{"arch": "convnext", "translate": 0.06, "isotropic": false, "moe": "top_k", "num_experts": 16, "patch_size": [2, 2], "steps": 12300, "batch_size": 256, "weight_decay": 0.03}
Rows from block 2, named by matrix and row number. Each number is 128 + 32 x the weight over its row's rms, rounded and kept within 0 to 255. All counts start at 0. After the name is the row's rms in percent of the matrix's.
# f: depthwise 7x7 conv (model.blocks.2.mixer.f.weight, 96x1x7x7, trained with AdamW), a 7x7 kernel
f.0 079 [113  94  80  86  80  88  83 113 126 141 139 182  98 109 112 144 210 196 227 149 117 129 130 159 121 161 143 127 133 123 149 140 103 121 118 143 126  92  83 119 142 150  98 112  92  99 119 106 130]
f.1 095 [143 132 110 140 127 123 133 140 115 108 214 119  98 133 143 112 180 199  48 144 128 127 127 179  72  57 163 133 126 125 121  31 138 157 111 117 132 130 133 172 133 132 116 128 129 120 137 148 126]
f.2 109 [119 127 129 143 141 117 134 113 131 119 144 125 127 139 130 139  90 178  33 117 143 134 128 142 255 178 137 136 124 120 116 104 101 144 127 136 132 125  78  79 120 125 125 134 137 132 123 123 134]
f.3 109 [139 133 134 114 121 119 132 118 127  59 143 136 119 139 126  91 122 255 202 126 135 126 130 119  83 121 139 143 128 131 133  47 131 128 122 124 139 171 124 118 107 123 130 122 140 120 120 129 130]
f.4 108 [129 138 125 148 124 137 124 138 131 117 163 165 120 136 126 133 169 161 128 150 139 137 137 137  10   0 176 129 129 118 137 141 131 183 126 139 123 129 109 129 144 134 135 119 138 129 112 122 133]
f.5 113 [127 126 137 122 120 117 116 144 131  97 117 155 118 128 131 129  68  11 144 140 131 120 110 218 128 150 130 126 116 105 227 221 127 124 115 132 108 108 115 113 131 134 129 125 119 132 135 112 125]
f.6 075 [121 101  76  83 145 119 110 134  59  73 127  81 120 126 133  88 167 209  30 145 136 144 123 106 146  89 146 129 128 140 165 165 162 138 128 121 148 154 169 190 115 130 129 134 130 117 127 137 136]
f.7 080 [118 118 104  85 108 131 122 117 131 140 103 122 132 119 115 118 206 192 150 134 104 130 124 209 232 158 134 128 122 106 149 193 149 101 138 135 100  99  90 122 109 101 105 136  81 109  88 136 100]
f.8 113 [122 126 133 145 115 116 115 128 124 114 126 109 122 128 134  99 123 151 113 126 139 128 123  28   0 123 145 139 136 156 172 168 169 133 131 119 157 193 181 153 128 115 106 111 125 143 115 123 100]
f.9 100 [117 118 121 153 141 126 114 135 135 189 198 165 147 118 142 142 207 118  83 142 131 158 128 169 104  21 133 129 154  80 115 189 137 132 125 142 107  72  83 112 119 137 103 113 113 105 119 124 130]
f.10 089 [114 121 129 133 121 124 136 128 118 149 204 113 132 119 138 121  11  59 107 138 121 156 170  24 105 134 133 141 145 163 123 182 135 146 134 137 130 160 168 137 108 138 124 102 141 113 109 114 119]
f.11 095 [125 120 107 127 119 107 105 113 145  73  94 110  87 110 121 115 142 211  59 115 133 136 109 130 117  15 141 141 125 157 118 121 108 168 146 146 140 168 209 162 153 140 161 128 133 142 152 131 115]
f.12 091 [125 126 153 123  98 145 117 115 129 190 148 162 148 113 141 147 170 127 141 150 136 165 114  30  20  95 164 140 139 129  93  51 114 144 149 148 154 166 136 155 108 133 128 130 111 117 139 118 161]
f.13 072 [ 89  68  99 162 127 114 133 106  78 147 169 111 114 117  82 178 176 142 136 148 158 155 189 146  80 151 184 159 132 165 136  82 120  95 143 168 134 107 163 129  73 126 140  91  85 132 145  97  93]
f.14 097 [129 127 131 141 104 103  98 119 127 105  76 125 124 120 122 126 106 252 255 114 135 124 125 168 125 142 101 152 128 127 163 150  88 100 132 121 132 122 109 101 106 124 109 106 129 106 131 123 144]
f.15 067 [122 107 106  28  72  80 121 142 122 129 126 157 159 131 107 174 196 158 118 168 158 140 158 165 119 190 158 142 137 142 136 164 147 144 122 152  90 127 109  86 122 141 115  94  88  69 115 124 149]
f.16 087 [153 142 138 109 149 157 131 142 162 141 153 172 131 125 156 132  96  80 119 125 134 146 102  43  25  77 130 148 128 144 100  49  84 127 148 135 141 186 154 126 146 141 145 132 154 121 167 136 147]
f.17 112 [144 124 132 140 112 137 140 119 138 138  98 118 139 134 138 142  79   0 100 135 136 134 139 134 239 187 110 131 125 118 107 200 161 112 128 124 130 113 114 118 120 121 120 127 111 138 126 120 120]
f.18 078 [ 99 109 154 178 171 134 150 147 145 122 113 120 148 135 139 139 121  22  78 156 143 138  94 174  59  47 143 147 141 135 197  85 104 160 133 131 125 161 134 115 126 111 156 129 117 125 130 125 103]
f.19 113 [115 142 141 136 122 145 131 123 141  94 124 108 114 124 125 111  97 143 113 107 123 111 104 187 255 193  95 118 123 115 140 161 132 112 117 113 122 135  70 120 127 124 121 127 133 138 125 111 135]
f.20 097 [ 98 132 121  89 100 129 135 124 113 136 164 134 112 134 118 117 134 245 217  95 115 123 141  84 145 188 116 135 139 158 106  33  76 138 147 138 129 122 105 116 141 140 145 113 129 129 118 122 117]
f.21 105 [121 137 124 146 135 133 139 122 136 123 144 180 152 128 140 112 136 155 157 151 118 122 102 141 115   0 125 120 111 127 153 154  37 102 119 117 141 101 143 155 120 112 133 128 144 139 156 123 116]
f.22 092 [103 128 154 167 143 130 119 115 136 157 174 168 144 129 153 138 106 111  96 138 156 144 153  64   2  81 117 132 148 156  77  44 128 140 144 130 134 163 157 141 120 123 131 106 150 139 152 138 140]
f.23 104 [139 132 141 145 145 134 112 118 136 108 109 102 122 151 121 120 153 151 138 125 126 118 122 172 181 216 159 125 116 125  60  13 118 122 131 144 150 103  40  82 116 164 152 127 147 122 136 141 130]
f.24 098 [112 141 134 137 122 130 117 138 145 142 105  96 111 111 123 114 137 100 103 124 134 135 111 152 255 214 116 120 130 125  47  77 125 134 120 142 135 127 117 116 145 128 138 125 135 118 127 144 131]
f.25 102 [139 130  83  96 121 121 144 133  84 109 146 111 139 119 109 112 190  71 126 132 107 116 153 192 114 255 117 121 112 147 154 107 186 118 129 146 122 140  87  98 142 129 131 115 114 146 120 114 141]
f.26 115 [128 123 131 134 115 134 141 134 120  78  62  94 133 161 134 118 104  26  74 151 164 136 147 188 166 181 178 137 145 142 153 189 182 140 132 151 132 105 113  96 109 122 148 128 104 116  91 104 118]
f.27 098 [144 129 144 130 114 128 118 150 118  90  87 148 114 130 120 160  76 184 184 119 129 138 172 102 242 217 108 134 132 148  68 131 140 114 128 117 117 103  80  90 136 130 139 100 134 120 104 130 137]
f.28 092 [136 136 124 124 127 109 134 121 121 122 142 128 121 124 114 107  95 223 137 132 128 111 112 202 253 172 133 119 130 125 187 129 102 107 121 126 129 117  53  78 115 138 137 118 107 116 103 126 122]
f.29 103 [134 124 137 122 155 168 155 147 127 114 124 107 140 131 154 156 124 102  70 108 132 134 177 123  70  72 128 146 100 167 213 194 161 144 115  97 100 160 204 144 114 112 126  98  93 101  88  88 130]
f.30 117 [126 116 101  93 100 113 141 113  95 123 122 110 105 116 117 111 118 195 200 111  95  96 109 159 237 219 109 106  98 139 149 179 128 109  95 101 118 114 107 108 106 109 127 130 140  96 132 115 112]
f.31 095 [123 129 149 157  96 114 124 119 127 175 167  88  97 108 150 120  91 145 178  81 102 140 128  71  59 197 118 110 122 146 152  19 147 161 141 114 118 159 110 165 159 141 112 116 131 138 147 132 146]
f.32 113 [117 121 164 166 139 137 136 131 122 108 108 131 132 114 130 109   7 155 131 103 142 133 118  83 255 172  91 124 114 149 128 115  97 111 128 143 142 146 123 114 147 124 129 132 164 117 134 135 113]
f.33 096 [105 119 144 147 117 127 137 133 131  91 114 138 136 131 125 146  63  35 155 149 129 115 157 230 109 156 141 144 122 158 192  24  96 142 117 144 129 119 107 143 130 124 135 121 128 124  99 120 147]
f.34 100 [129 114 123 138 128 119 125 114 116 150 100  81 131 114 129 107 214  63  86 128 140 116 133 142  50 252 115 131 132 123 119 179 201 107 115 130 126 124 128 115 120 124 121 124 106 119 142 130 123]
f.35 104 [119 136 114 133 143 146 131 115 132  92 156 130 141 143 119  91 169 130  32  99 131 120 111 189  84 184 119 110 124 126 170 163 254 127 132 125 119 123  98 138 107 123 134 134 103  91  91 125 126]
f.36 110 [131 131 157 151 128 128 137 130 153 154 119 143 131 122 135 144  66  81 114 137 129 130 135  90 250  71 157 133 138 133  43 216  87 132 133 137 128  96 135 118 123 146 133 137 150 111 116 143 138]
f.37 106 [137 138 119  96 115 127 121 137 117 137 127 111 107 125 132 147 169 255 200 113 114 147 152  62  18 133 141 133 121 127 154  95 133 128 147 127  99 124 154 134 136 137 104 122 119 115 123 124 149]
f.38 114 [127 133 136 107 124 127 126 118 122  94 180 144 120 134 129 112 153 255  38 134 122 138 112 142 103  18 158 132 131 120 135 135 166 143 120 116 123 117 116 128 115 129 126 128 126 121 118 120 135]
f.39 106 [150 124 140 142 128 153 142 148 162 123 142 187 138 126 146 148  72   0 141 131 113 138  96 181 149 151 132 118 140  93 122 157 123 127 120 127 123 104 116 119 148 128 118 116 131 136 132 123 142]
f.40 085 [115 108 102 103 127 109 129 120 137 128  82 124 128 140 131 141 139  75 122 112 133 104 102 111   9  97 149 107 111 116 240 186 158 120 106 126 113 154 184 145 108 108 115 117  95 119 135 122 117]
f.41 092 [112 128 115 131 119 116 106 111 146 134 131 135 118 115 130 116  57 101  96 106 136 142  96   9 104 130 128 157 128 113 148 197 209 146 138 133 146 184 187 164 120 109 126 155 126 118 108 115  90]
f.42 105 [135 134 127 136 135 125 121 123 128 128  65 116 133 128 111 107 204 255 163 119 131 134 104  74 161 146 123 112 115 150  80  41  94 126 137 106 126 139 157 156 116 119 127 137 111 100 120 130 129]
f.43 095 [121 111 178 122 107 149 146 126 149 134  36  78 125 140 133 142 140 158 162 118 111 117 129 148 255 133 107 132 130 132  63 103  80 113 132 123 126 105  94 111 138 112 144 142 135 134 137 147 113]
f.44 105 [130 135 107 103 119 154 151 128 121  86  38 112 122 124 122 126 217 105 174 121 109 117 104 170   7 151 117 102 112  95 128  88 141 115 137 141 131 162 165 122 123 129 153 160 146 133 131 136 133]
f.45 089 [122 130 139 103  91 145 146 128 132 120 145 120 139 138 157 109  90 246 223 129 143 155 110  73 121 107 135 146 152 149  75  71  81 125 131 120 150 182 115  93 132 123 119 127 168 130 131 146 138]
f.46 091 [122 133 111 123 135 111 123 122 106 122 159 149 132 119 147 113  29  41  88 100 107  93 122 152 211 178 129 122  95 166 168 189 183 143 130 103 147 137 117 154 124 112 116 133 154 130  97 120 117]
f.47 117 [141 126 112 152 134 134 124 142 160 195 154 136 131 129 113 154  68 112 131 118 130 128  75  77 240 112 123 141 118  94 181 166  45 141 122 139 130 146  61 100 140 126 135 114 140 113 118 132 130]
f.48 091 [ 94 100  99 132 129 143 140 104 122 114 187 186 153 139 108 104  81 122 190 169 146 145 114  66 133 105 107 150 158 163 150  71  51 101 126 118 167 206 124 128 127 110 128 140 130 131 141  80 102]
f.49 108 [127 137 123 153 157 134 129 139 143 132 128  93 103 142 144 122 132 155 170 117 118 129 119 173 117 190 140 111 120 130 139   0  40 145 124 129 126 148 133 109 131 135 119 133 130 153 129 131 114]
f.50 086 [139 138 160 178 160 135 122 130 129 166 125 112 155 149 146 140  81  47  80 149 150 156 144  58  38  55 137 141 144 145 104  76 122 142 136 105 146 142 171 158 141 123 143 113 146 142 152 123 103]
f.51 093 [122 128 128 119 131 148 128 130 121  71 117 113 111 121 138 114  36 124 116 109 144 121 101 144 255 198  81 113 114 125 173 155 151 112 116 127 120 157  90 129 143 123 114 116 145 148 130 119 116]
f.52 121 [134 135 122  99 116 120 127 128 124 148 208 139 115 133 130 138  25 142 151 133 128 122 153  35  25 123 142 128 122 135 193 195 143 120 129 144 109 145 135 120 133 125 126 132 131 134 128 134 114]
f.53 104 [138 140 172 168 159 131 110 130 144 152 155 180 139 141 144 154  61  20  87 168 145 127 129  68  80  90 116 141 111 103 131 207 165 117 130 118 104 125 161 118 113 117 117 120 141 150 132 133 145]
f.54 099 [147 104  81  63  87 103  93 144 145 121  95 130 139 118 131 148 178 148 152 178 126  94 148 202 173 124 169 114 104 105 146 169 120 126 124 125  81 103 135 113  95 145 115 105  78  62  65 101 141]
f.55 124 [113 138 141 135 131 130 127 136 116 136  89  94 132 126 135 142 175 255 118 129 126 126 147   6 133 128 128 131 111 140 121  65 138 122 126 119 106 179 183 135 125 121 139 148 111 106 119 122 123]
f.56 121 [121 145 144 140 149 127 111 123 152  59  43 105 125 132 130  99 152 207 124 115 127 114 103 207 218 128 121 134 133 135  94  37 104 140 121 125 136 146 153 154 128 124 135 126 119 111 125 132 128]
f.57 112 [140 138 124 139 131 131 140 142 131  75  64  97 130 131 136 125  71  30  54 121 127 127 127 195 188 134 120 129 122 127 188 217 158 144 106 139 123 137 143 148 127 126 120 131 130 144 145 137 130]
f.58 111 [122 120 118 141 108 121 124 131 125 101 116 173 115 134 131 105 168  88  82 148 124 136 107 186 240  22 137 116 120 112 107 192  86 130 137 120 134 116 170 174 148 136 116 123 141 116 124 137 147]
f.59 096 [125 113 126 156 144 130 122 142 113 139 162 126 139 119 131 152 120  26 109 130 138 142 146  81   0 145 158 118 137 146 153 116 205 161  99 116 139 135 109 154 138 130 128 120 124 144 142 132 147]
f.60 093 [132 137 101  81 100 115 131 125 107  99 106 129 121 113 120 100 138 203 173 143 111 106 114 200 232 191 125 113 116 109 163 195 132 100 118 116 139  91  72 100 125 131 128 131 121 103 101 125 133]
f.61 108 [137 122 121 138 148 150 146 131 144 155  63 126 142 142 136  89 237 100  65 171 137 136 108 116 231  76 158 139 141 141  60  99 109 112 127 133 145 131 129 122 124 118 124 128 110 115 110 114 123]
f.62 090 [148 147 152 175 160 120 100 130 156 168 110 144 119 126 123 139 158 100  87 170 149 127 120  50   9  83 171 164 127 155  86  63 118 151 150 130 130 144 123 128 140 132 132 128 124 161 160 115 135]
f.63 077 [144 121 117 109 112 133 133 125 105 113  84 102 112 116 127  89 136 146  85 104 123 113 108 123 253  84 114 145 134 167 176 239 152 123 108  98 134 134 174 151 137 117 128 108 100 127 128 130 117]
f.64 098 [152 127 120 128 128 142 125 124 134 103 153 164 138 131 120 176 146 126 133 147 154 128 187  63  46  98 123 146 125 146  34  23 148 108 133 115 136 130 139 169 130 122 137 137 160 178 138 130 109]
f.65 107 [112 126 109  93 141 123 130 132 124 147 230 190 104 133 133 149 109  27  34 119 134 126 134 112 193 123 135 130 136 136 106 190 172 131 130 133 132 134 108 103 135 138 134 120 125 144 137 138 125]
f.66 115 [146 146 157 154 168 145 141 136 140  91  61  88 145 146 136 118  78 152  76 135 138 128 118 132 255 124 124 119 133 134 106 126  68 128 130 114 131 137 128 123 149 123 138 137 146 115 160 131 128]
f.67 094 [124 137 118 137 140 117 130 118 122 161 155 135 140 140 122 150 187 174 137 130 137 161 126  80  41  60 153 136 149 115  94   1  75 134 151 134 132 152 153 150 156 136 143 138 124 150 127 140 128]
f.68 098 [119 125 121 140 124 136 137 111 119  82  53 147 126 142 109 178  44 174 216 108 127 131 190  56 166 103 105 136 135 141 122 111  75 134 133 134 133 168 156 153 148 130 133 130 162 156 132 130 140]
f.69 115 [149 122 111 118 115 138 144 115 122 161 131 114 118 120 138 124 216 253 148 112 132 132 126 113  83  98 140 131 126 139  81  18  70 145 138 112 142 119 110 130 139 137 119 126 139 118 122 126 124]
f.70 108 [115 134 127 139 109 157 120 138 141  82  12  49 141 142 139 123 120 163 159 141 135 121 143 169 212 216 133 119 143 129 104  69  96 120 138 130 137 125 113 129 130 135 121 142 113 124 123 120 113]
f.71 088 [157 146 130 126 133 161 133 151 113 102  79 100 120 147 137  89  69  76  97 119 104  98 103 153 125 132 103 123  97 123 220 199 209 131 109 104 113 179 166 174 129 109 117 144 114 151 110 122 108]
f.72 084 [132 133 111 138 111 124 155 156 105 106  79 111 109 127 110 113  96 128 140 120 117 118 119 186 190 191 116  91 102 142 174 240 216 111  87 119 129 129 128 149 118 114  88 131 103 109 111 116 118]
f.73 085 [ 97 106  92  90 114 123 136 118  89  75  78  88 129 125 123  99 159 240 100 111 122 148 145  72 132 104  77  87 169 151 139 178 171 110  97 130 137 159 166 151 135 120 111 118 118 118 103 141 145]
f.74 124 [113 141  91 112 112 127 110 125 106 146 188 110 127 130 127 113 216  46 103 140 125 126 137 116  37 215 142 127 123 128 121 194 178 115 133 136 124 119 112  78 137 131 126 129 119 121 149 110 121]
f.75 109 [122 118 107 149 125 108 106 129 122 103 124 112 127 137 127  99 165 179 103 134 119 130  98 231 232 165 131 104 123 118  88  36  87 146 121 129 136 101  72 110 129 111 118 134 129 132 130 114 139]
f.76 069 [ 81  91  87  80  86 118 121 103 123 129 115 144 110 132 162 147 156 178 169 166 127 132 129 191 193 147 144 137 103  99 177 181 110 135 100 140  94  89  60 110 129 126 142 110 105 105  90  71 152]
f.77 087 [126 141 146 147 170 153 136 120 141 181 130 133 145 152 126 152  50   0  86 137 130 145 138  95 156 191 108 112 144 118 134 179 144 122 102 148 126 135 119  84 122 135 134 140 126 150 139 113 144]
f.78 103 [133 131 140 130 131 131 113 116 124 133 120 138 127 130 131 121 113 195  48 139 131 126 131  66 255  34 108 131 134 119  76 160 123 124 130 137 133 136 122 138 145 124 134 134 135 102 127 145 139]
f.79 106 [119 134 131 123 108 121 124 129 119 101 151 123  91 125 125 111 181 255 196  94 129 124 111 148 136 188 117 121 137 122  73  28 108 135 136 125 142 139 118 114 134 132 138 129 133 120 124 127 114]
f.80 104 [143 122 166 168 128 111 142 126 147 138  81 102 128 130 128 167  70 138 150 157 122 151 153  21 124 169 131 124 145 119  22  49 121 134 151 140 133 148 177 142 129 129 123 135 140 138 130 133 141]
f.81 093 [144 135 106  82  84 119 118 149 123 116  68  68 128 141 127 135 118 152 127 140 123 132 103 119 188 239 138 117 119 113 130 187 219  90 109 128 119 107  79 116  94 115 124 130 131 146 107 111 142]
f.82 117 [126 130 114 111 132 128 117 124 126 150 157 191 118 119 138 140  85   0  99 144 131 137 130 152  72 108 131 135 124 119 168 239 165 125 123 124 125 107 133 138 117 132 134 145 128 126 119 117 132]
f.83 096 [135 123  94 125 109 100 114 147 122  89  59 130 143 137 166 138 133  56  81 169 127 156 164 236 179  66 172 150 127 147 129 154  82 149 146 113 106 110 151 111 144 150 132 112 117 141 115 109 135]
f.84 099 [147 138 148 162 169 139 124 143 139  84 170 155 149 122 126 119 130  86  62 178 126 127 107 174 217 141 134 129 129 121 132  63 132 149 139 139 159 131   9 105 134 143 138 138 133 116 114 124 144]
f.85 113 [135 139 115 136 142 129 136 125 148  93 167 143 130 131 112 154  29  56 157 131 125 122 157 122   7 120 120 134 133 120 220 174 143 140 125 141 109 153 155 127 123 122 125 122 138 150 121 123 136]
f.86 093 [131 142 132 114 131 138 129 130 137  66  97 120 139 126 147 100  24  73  99 128 131 129 130 151 235 132  91 128 105 144 187 212  82 113 132 132 116 128 117 119 146 144 141 118 141 134 131 140 143]
f.87 096 [120 113 114  88 113 129 117 119  99 197 241 147  98 114 112 136 165 247 158 106 118 101 134  66 123 127 102 138 125 122 116 151 134 100 114 125 137 119  91 126 139 133 123 129 115  90 137 132 129]
f.88 112 [122 129 139 128 138 120 117 128 112  99  74 108 124 120 130 130 192 255  81 127 114 116 152  64 198 118 114 114 123 104  69 202 132 107 123 131 127 128 112 106 138 117 124 126 158 108 116 126 124]
f.89 077 [135 150 154 116 154 146 162 141 118 145 103 159 141 150 143 138 135  84 112 153 113  62  77  71  31  70 117  61 129 147 123  73 101 124 106 138 160 128 144 156 121 148 167 150 165 137 160 140 161]
f.90 063 [158 142 152 112 136 181 147 156 158 103 137 146 141 122 132 106 126  60  89 106 157  99 118  99  90  89  76 110  63  79 142 120  81 128  62 136 150 163 159 107 147 140 144 183 156 132 189 167 122]
f.91 090 [ 99 125 128 154 150 132 108 130 129 184 226 165 118 120 133 158 156 154 155 106 152 145 134  45   9 107 116 149 129 132  83  99 130 144 116 150 124 142 127 109 128 136 111 107 114 119 104 154 144]
f.92 091 [155 133 107  92 137 140 140 148 169 152  55 191 135 116 154 146 109  28 133 126 152 137  71  43 102 153 136 137 102  99 114 177 175 131 128 131 160 149 152 118 116 115 140 128 162 144 140 106 139]
f.93 117 [120 131 126 129 138 116 129 122 137  81  74 116 119 133 129 113 214 255 183 102 130 133 110 147  96 100 117 130 130 119 113  71 100 135 133 126 140 136 129 133 131 130 125 121 118 126 121 132 128]
f.94 091 [140 130 122 116 120 130 120 136 154 127  57 105 112 127 145 162 106  82 123 124 135 111  99 115 152 222 142 127 122  94 163 254 212 115 132 106 115 109 122 137 105 124 109 130 111 115 125 126 124]
f.95 114 [125 124 147 139 146 133 129 136 133 121 116 138 138 121 126 147  91 172  50 138 134 139 148  40 255  66 137 134 127 153  61 159 136 122 135 138 122 159 104 136 128 134 123 120 137 129 132 126 112]